config.yaml
n_mels: 64
tokenizer: "word"
text_encoder_width: 256
eps: 1e-08
batch_size: 128
Rows from block 4 of the audio encoder of a small contrastive audio-text model, named by matrix and row number. Rows with one number belong to one channel. Each number is 200 + 40 x the weight over its row's rms, rounded and kept within 0 to 999. All counts start at 0.
After each channel's rows are labels from the 100 clips, of 14976, where the channel reaches its highest value: "responds to" is what is common among them. Only what is clearly more common there than usual is listed. The data: single notes of 20 synthesised instruments. In brackets: how many of the 100.
# convs1: grouped (8 groups) 3x3 conv (encoder.blocks.4.convs.1.weight, 128x16x3x3, each kernel summed), inputs within the group 0-15
# convs2: expand pointwise conv (encoder.blocks.4.convs.2.weight, 128x128x1x1, transposed), outputs 0-127

convs1.26,164,103,154,181,191,148,258,174,225,175,175,219,174,207,236,163
convs2.26,270,155,247,240,229,177,169,222,188,149,148,208,259,218,159,218,236,262,186,256,253,272,183,237,261,133,196,251,163,218,103,159,222,183,188,190,156,178,210,296,177,131,177,178,193,183,280,190,217,230,265,242,207,167,214,283,202,237,216,145,209,156,188,154,239,123,205,136,153,149,196,211,193,190,221,235,161,213,193,133,234,189,255,195,212,229,171,157,173,188,234,117,189,253,153,229,218,200,248,244,170,262,163,190,159,186,236,150,139,195,233,158,160,219,231,164,109,204,216,177,225,199,176,215,158,217,182,198
responds to: decaying tone (95); octave 2 (36)

convs1.99,265,239,170,211,285,186,209,194,239,250,188,130,230,186,175,219
convs2.99,212,189,203,152,165,181,190,159,153,222,155,178,167,214,251,133,253,210,171,131,155,169,166,129,178,248,145,193,197,178,149,159,252,155,128,204,195,157,223,156,148,189,258,159,241,261,229,172,139,257,226,217,194,133,177,159,208,210,219,158,162,216,197,208,246,180,220,236,259,190,196,159,258,234,205,154,238,179,124,222,165,229,168,267,282,208,233,218,143,145,163,257,167,161,178,249,219,223,222,205,159,279,212,157,212,237,268,166,169,267,271,155,189,153,151,174,220,158,252,201,201,152,162,182,167,130,237,205
responds to: A (29); square lead (25)

convs1.56,232,264,115,228,160,193,232,180,136,237,192,207,214,244,160,196
convs2.56,202,145,208,228,257,137,137,223,115,167,188,243,227,259,193,228,171,221,186,218,183,254,195,237,179,204,186,186,186,212,207,258,244,193,155,203,195,218,197,147,193,154,117,191,208,207,139,203,254,143,214,178,248,155,210,218,289,216,145,139,213,187,198,235,164,155,211,212,176,128,161,218,152,208,242,159,173,212,186,239,205,274,253,231,173,205,149,119,249,199,179,173,161,150,130,188,257,265,129,132,201,167,230,237,194,189,267,184,214,202,173,203,148,252,267,255,135,239,208,206,225,181,124,210,150,136,170,141
responds to: decaying tone (77); F# (28)

convs1.107,203,189,188,223,179,181,243,136,211,102,197,152,149,245,226,228
convs2.107,181,233,130,233,191,151,160,230,208,193,210,192,218,257,196,148,152,168,209,179,234,218,141,259,154,192,192,230,232,228,229,129,246,133,138,202,158,157,134,157,193,193,178,121,250,163,209,183,170,167,145,216,188,177,194,154,249,230,197,158,176,228,133,152,272,243,184,126,205,198,212,265,232,223,196,229,242,220,235,168,190,217,183,166,209,138,188,197,259,184,236,167,230,286,153,154,136,205,219,268,108,198,198,165,219,252,266,178,251,230,186,218,173,221,242,153,109,265,157,137,249,188,167,201,173,163,205,165
responds to: octave 2 (66)

convs1.13,170,198,234,191,211,135,147,212,196,178,203,256,176,166,247,292
convs2.13,192,286,187,170,151,176,219,215,202,243,223,171,170,228,204,204,211,209,110,211,253,223,215,206,258,221,189,225,175,132,158,114,257,162,254,165,172,199,165,168,266,144,163,207,248,303,140,271,186,177,236,210,236,270,194,183,205,201,242,251,287,197,237,193,209,173,154,215,206,132,215,224,173,144,186,179,198,273,254,194,255,251,229,186,268,171,208,201,202,206,177,157,212,171,226,214,237,196,179,123,213,204,151,121,222,126,141,223,174,247,225,216,136,207,250,250,137,245,174,246,160,232,174,214,176,177,159,204
responds to: short note (69); octave 2 (50); E (25)

convs1.113,183,218,109,265,137,237,170,178,211,191,250,244,213,178,185,213
convs2.113,250,186,169,144,183,213,154,238,209,137,148,257,170,272,182,250,186,191,158,235,199,188,238,172,196,264,187,259,232,271,222,149,203,185,153,91,215,207,184,251,192,223,237,155,221,146,245,155,197,190,266,237,203,219,190,186,213,177,157,160,176,136,130,232,217,210,196,176,156,147,166,173,167,216,218,202,180,125,123,123,132,164,172,204,190,197,250,142,187,201,169,163,193,179,117,214,186,186,184,160,152,209,180,191,158,205,196,110,132,224,278,151,198,193,207,165,233,257,167,192,149,206,192,278,147,236,243,153
responds to: F# (25)

convs1.22,178,265,240,214,171,182,171,157,184,196,181,137,188,111,209,250
convs2.22,193,199,135,186,251,248,169,220,171,216,222,146,163,153,237,120,175,203,232,252,172,202,236,181,215,216,85,170,222,208,210,229,276,189,168,215,175,200,238,240,158,242,150,137,254,201,174,200,275,221,151,192,165,153,177,227,196,179,201,132,180,234,228,264,185,143,164,274,201,239,176,168,228,153,171,152,167,231,174,225,157,244,211,192,206,206,177,143,217,240,202,224,158,185,118,258,193,162,238,151,215,266,192,281,256,212,239,172,252,147,252,230,140,131,246,238,202,217,230,187,160,205,150,157,129,141,174,235
responds to: octave 6 (49); sine tone (37); pitch class: G (25)

convs1.18,186,204,217,202,272,206,191,152,229,241,236,203,167,258,214,105
convs2.18,216,239,191,201,158,212,238,176,121,173,196,250,145,209,181,196,203,106,218,190,249,139,265,111,194,224,213,258,161,197,192,135,152,178,195,168,272,199,168,201,145,155,209,198,181,191,184,245,222,231,235,195,207,229,165,230,182,198,193,193,174,177,175,213,125,127,170,153,183,155,206,201,180,239,184,267,153,255,282,157,142,124,171,121,159,155,234,149,132,173,202,223,157,228,281,150,213,222,187,228,154,272,196,210,237,121,247,209,161,163,123,250,220,249,188,195,187,144,187,189,244,169,258,217,169,197,186,200
responds to: octave 6 (33); C (30)

convs1.63,187,203,132,202,213,180,223,223,121,201,230,185,289,172,195,145
convs2.63,207,215,180,119,198,175,136,244,166,201,234,158,156,196,303,219,223,214,190,206,228,222,100,153,136,229,205,245,184,151,235,193,139,155,205,263,117,177,212,172,178,162,218,230,216,172,214,81,179,178,219,149,172,219,236,180,214,258,212,197,215,200,271,259,228,135,228,177,221,119,196,199,270,221,221,228,171,179,159,175,250,188,147,227,270,225,206,158,137,193,230,196,200,227,148,256,277,208,196,192,170,242,161,212,245,192,154,156,209,268,159,187,223,156,143,154,228,240,235,130,190,200,208,160,151,177,189,202
responds to: decaying tone (82); octave 5 (50); marimba-like (33); pitch class: F# (28)

convs1.52,196,217,229,229,183,173,300,246,177,229,214,233,187,236,146,259
convs2.52,254,238,189,145,217,223,218,185,181,226,161,183,258,149,178,205,119,231,154,203,173,148,190,174,263,176,213,207,196,158,248,223,238,246,282,170,187,283,193,217,179,153,221,145,263,171,205,182,266,159,253,200,146,151,266,222,177,147,207,180,259,201,168,180,143,144,202,226,187,144,198,187,240,199,277,247,225,199,194,227,177,207,232,252,211,242,178,168,151,204,249,131,255,214,148,171,261,126,157,167,236,257,210,212,221,114,274,199,167,145,169,207,177,192,201,250,242,182,181,265,256,243,204,256,177,134,154,205
responds to: decaying tone (92)

convs1.102,221,151,130,214,186,195,266,259,222,252,218,224,252,199,249,178
convs2.102,149,257,127,222,124,197,199,172,182,243,192,178,138,197,133,163,191,224,182,148,240,154,198,157,177,266,226,224,243,251,213,63,172,190,221,138,232,231,200,162,227,159,270,233,160,232,146,207,146,237,184,224,217,213,275,146,204,177,256,190,199,170,160,210,168,215,109,189,152,215,177,201,196,242,220,140,254,180,189,222,214,178,256,223,237,176,220,216,108,202,158,228,235,220,195,213,158,212,244,229,230,259,154,159,194,133,160,211,162,200,191,163,178,237,158,186,230,106,149,204,214,154,206,223,237,268,233,156
responds to: short note (61); A (31)

convs1.60,193,202,241,199,143,248,159,216,163,119,213,210,156,257,146,206
convs2.60,230,111,155,226,192,281,167,249,230,194,236,256,201,108,145,230,237,225,226,228,182,211,247,147,204,140,197,219,148,238,157,215,230,142,255,156,194,238,199,213,193,247,200,230,157,146,185,174,183,152,158,222,194,224,146,264,132,245,163,199,148,194,224,177,179,211,156,255,205,195,207,192,149,168,198,284,160,191,206,203,153,251,177,195,111,208,179,169,225,261,110,192,172,259,143,130,150,188,138,154,282,203,198,186,181,193,198,154,191,212,182,237,189,266,250,145,218,220,258,211,132,245,204,207,189,227,155,180
responds to: short note (64); D# (56); octave 3 (43); note: D#3 (30)

convs1.78,203,167,195,143,126,198,277,139,193,154,250,199,191,220,219,224
convs2.78,197,227,247,203,202,126,140,201,231,208,230,197,199,193,144,204,222,216,210,143,159,123,155,195,192,178,199,138,250,211,219,236,125,249,274,189,131,133,201,152,245,227,225,239,204,253,192,225,94,225,186,196,211,235,162,175,176,189,161,246,204,224,143,174,258,167,218,183,230,179,269,150,217,162,252,169,250,193,221,193,176,144,178,212,162,181,192,253,187,283,220,233,154,169,208,161,207,134,183,265,193,144,213,213,220,206,146,225,282,256,146,164,189,192,136,240,248,182,131,185,169,87,196,226,196,196,267,185
responds to: octave 2 (42); bass guitar-like (31)

convs1.38,173,157,194,128,211,169,212,170,243,249,213,134,203,160,215,272
convs2.38,199,207,249,234,98,172,222,211,232,178,134,264,136,199,189,208,238,129,150,205,219,209,123,181,218,221,177,251,260,162,213,248,211,194,217,219,229,209,231,215,226,196,200,198,128,224,199,217,174,165,151,179,205,208,251,278,214,147,220,191,160,149,182,178,174,246,119,188,201,244,212,226,208,242,305,167,169,181,203,195,219,260,181,228,199,148,145,225,168,225,287,205,237,257,190,224,211,261,112,222,222,177,150,176,137,145,246,117,213,171,193,211,219,265,203,262,144,130,183,127,146,229,179,196,188,217,206,148
responds to: short note (67); octave 3 (53); C# (34); pitch class: D (30)

convs1.112,224,196,154,145,247,130,213,201,204,176,153,188,248,153,259,159
convs2.112,252,173,217,226,131,194,117,188,187,178,218,205,207,210,183,228,245,194,188,117,140,195,208,234,144,150,141,188,140,228,275,249,202,248,239,176,242,238,230,221,202,152,140,185,169,260,249,247,168,198,179,255,142,163,173,245,205,254,222,269,239,177,151,185,148,152,213,209,175,262,223,177,156,188,174,153,142,274,204,249,242,272,204,142,202,168,149,148,147,141,242,144,219,241,230,211,172,188,192,198,280,174,181,228,144,214,234,197,222,179,124,226,211,172,205,195,253,219,242,209,229,155,161,270,172,125,178,215
responds to: F# (47); note: F#4 (37)

convs1.124,220,290,180,246,218,176,229,220,188,186,123,150,206,159,222,239
convs2.124,210,271,129,241,180,132,171,176,187,238,212,168,177,178,180,240,182,197,240,231,194,125,198,215,240,252,163,240,147,112,276,174,153,216,164,153,183,171,153,153,227,176,223,252,209,280,159,289,190,198,174,201,209,215,284,141,145,172,175,279,237,125,178,128,216,215,187,221,213,181,177,219,167,186,169,157,270,262,247,158,242,161,243,179,213,134,253,177,227,149,136,178,197,140,199,257,174,258,241,201,195,234,253,206,268,194,147,199,168,199,207,196,185,249,198,259,193,241,213,213,176,176,223,174,217,243,153,213
responds to: octave 2 (46); clipping (27); text has "clipped" (27)

convs1.110,220,176,242,193,259,174,257,230,230,277,213,152,257,244,200,202
convs2.110,164,249,215,192,153,253,246,192,176,148,178,198,255,201,176,257,186,153,197,212,236,136,273,119,205,189,152,169,156,266,189,204,170,255,161,232,235,161,290,162,237,279,196,180,190,198,224,207,199,223,194,225,250,200,231,224,254,219,215,230,185,145,200,227,270,127,146,147,261,141,136,149,244,245,207,215,181,215,186,208,220,185,184,194,266,220,222,184,155,267,208,237,156,253,142,147,231,199,161,162,189,275,195,183,146,224,244,214,211,193,281,136,224,246,184,209,200,179,160,288,157,180,141,241,210,186,167,258
responds to: A (39); note: A4 (28)

convs1.74,234,229,198,150,295,163,170,255,168,164,234,210,232,211,210,245
convs2.74,189,167,192,197,145,205,220,281,144,195,202,160,177,238,123,202,153,212,156,242,201,196,251,179,213,255,148,190,214,172,165,161,178,263,275,168,271,196,260,102,163,255,233,160,206,248,227,291,196,164,235,264,177,169,198,219,202,215,164,217,304,219,239,218,168,163,115,215,234,181,208,201,143,239,177,129,206,255,230,180,249,210,177,216,229,185,256,213,188,139,231,138,240,232,208,213,234,189,142,182,161,198,205,213,255,140,227,162,180,245,162,165,285,232,152,239,201,120,212,179,183,182,190,246,146,190,182,191
responds to: short note (64); octave 2 (52)

convs1.68,178,159,178,235,196,196,262,158,260,223,226,177,198,200,301,177
convs2.68,233,190,171,170,253,175,194,158,164,243,200,223,176,221,263,170,144,272,219,181,236,179,228,167,206,209,198,242,192,238,163,150,140,209,120,180,165,191,250,186,274,206,227,137,197,223,183,159,213,144,188,139,119,152,285,108,200,207,227,184,130,258,216,206,232,199,249,138,179,158,233,204,206,117,194,153,164,179,146,157,282,219,170,183,205,177,234,168,192,295,118,227,164,143,239,222,227,249,255,206,193,225,169,188,216,207,165,190,178,242,163,271,194,171,207,180,263,120,200,168,147,200,254,220,209,202,220,225
responds to: decaying tone (84); mains hum (38)

convs1.31,210,203,223,159,112,182,182,200,188,260,202,213,249,243,235,275
convs2.31,277,169,223,212,187,162,225,218,115,162,131,181,160,167,255,129,165,213,194,274,214,229,237,163,213,171,210,194,207,204,174,172,145,181,230,182,219,282,237,215,225,172,171,248,150,141,154,165,243,219,221,188,210,176,166,235,224,154,201,205,179,127,141,204,200,183,213,238,253,133,187,210,155,175,140,141,153,144,230,203,230,236,167,167,168,194,225,132,230,213,199,155,138,96,212,145,190,210,142,144,217,242,233,257,114,212,243,151,130,150,256,180,238,171,260,247,177,153,189,202,219,168,215,231,144,160,207,180
responds to: decaying tone (74)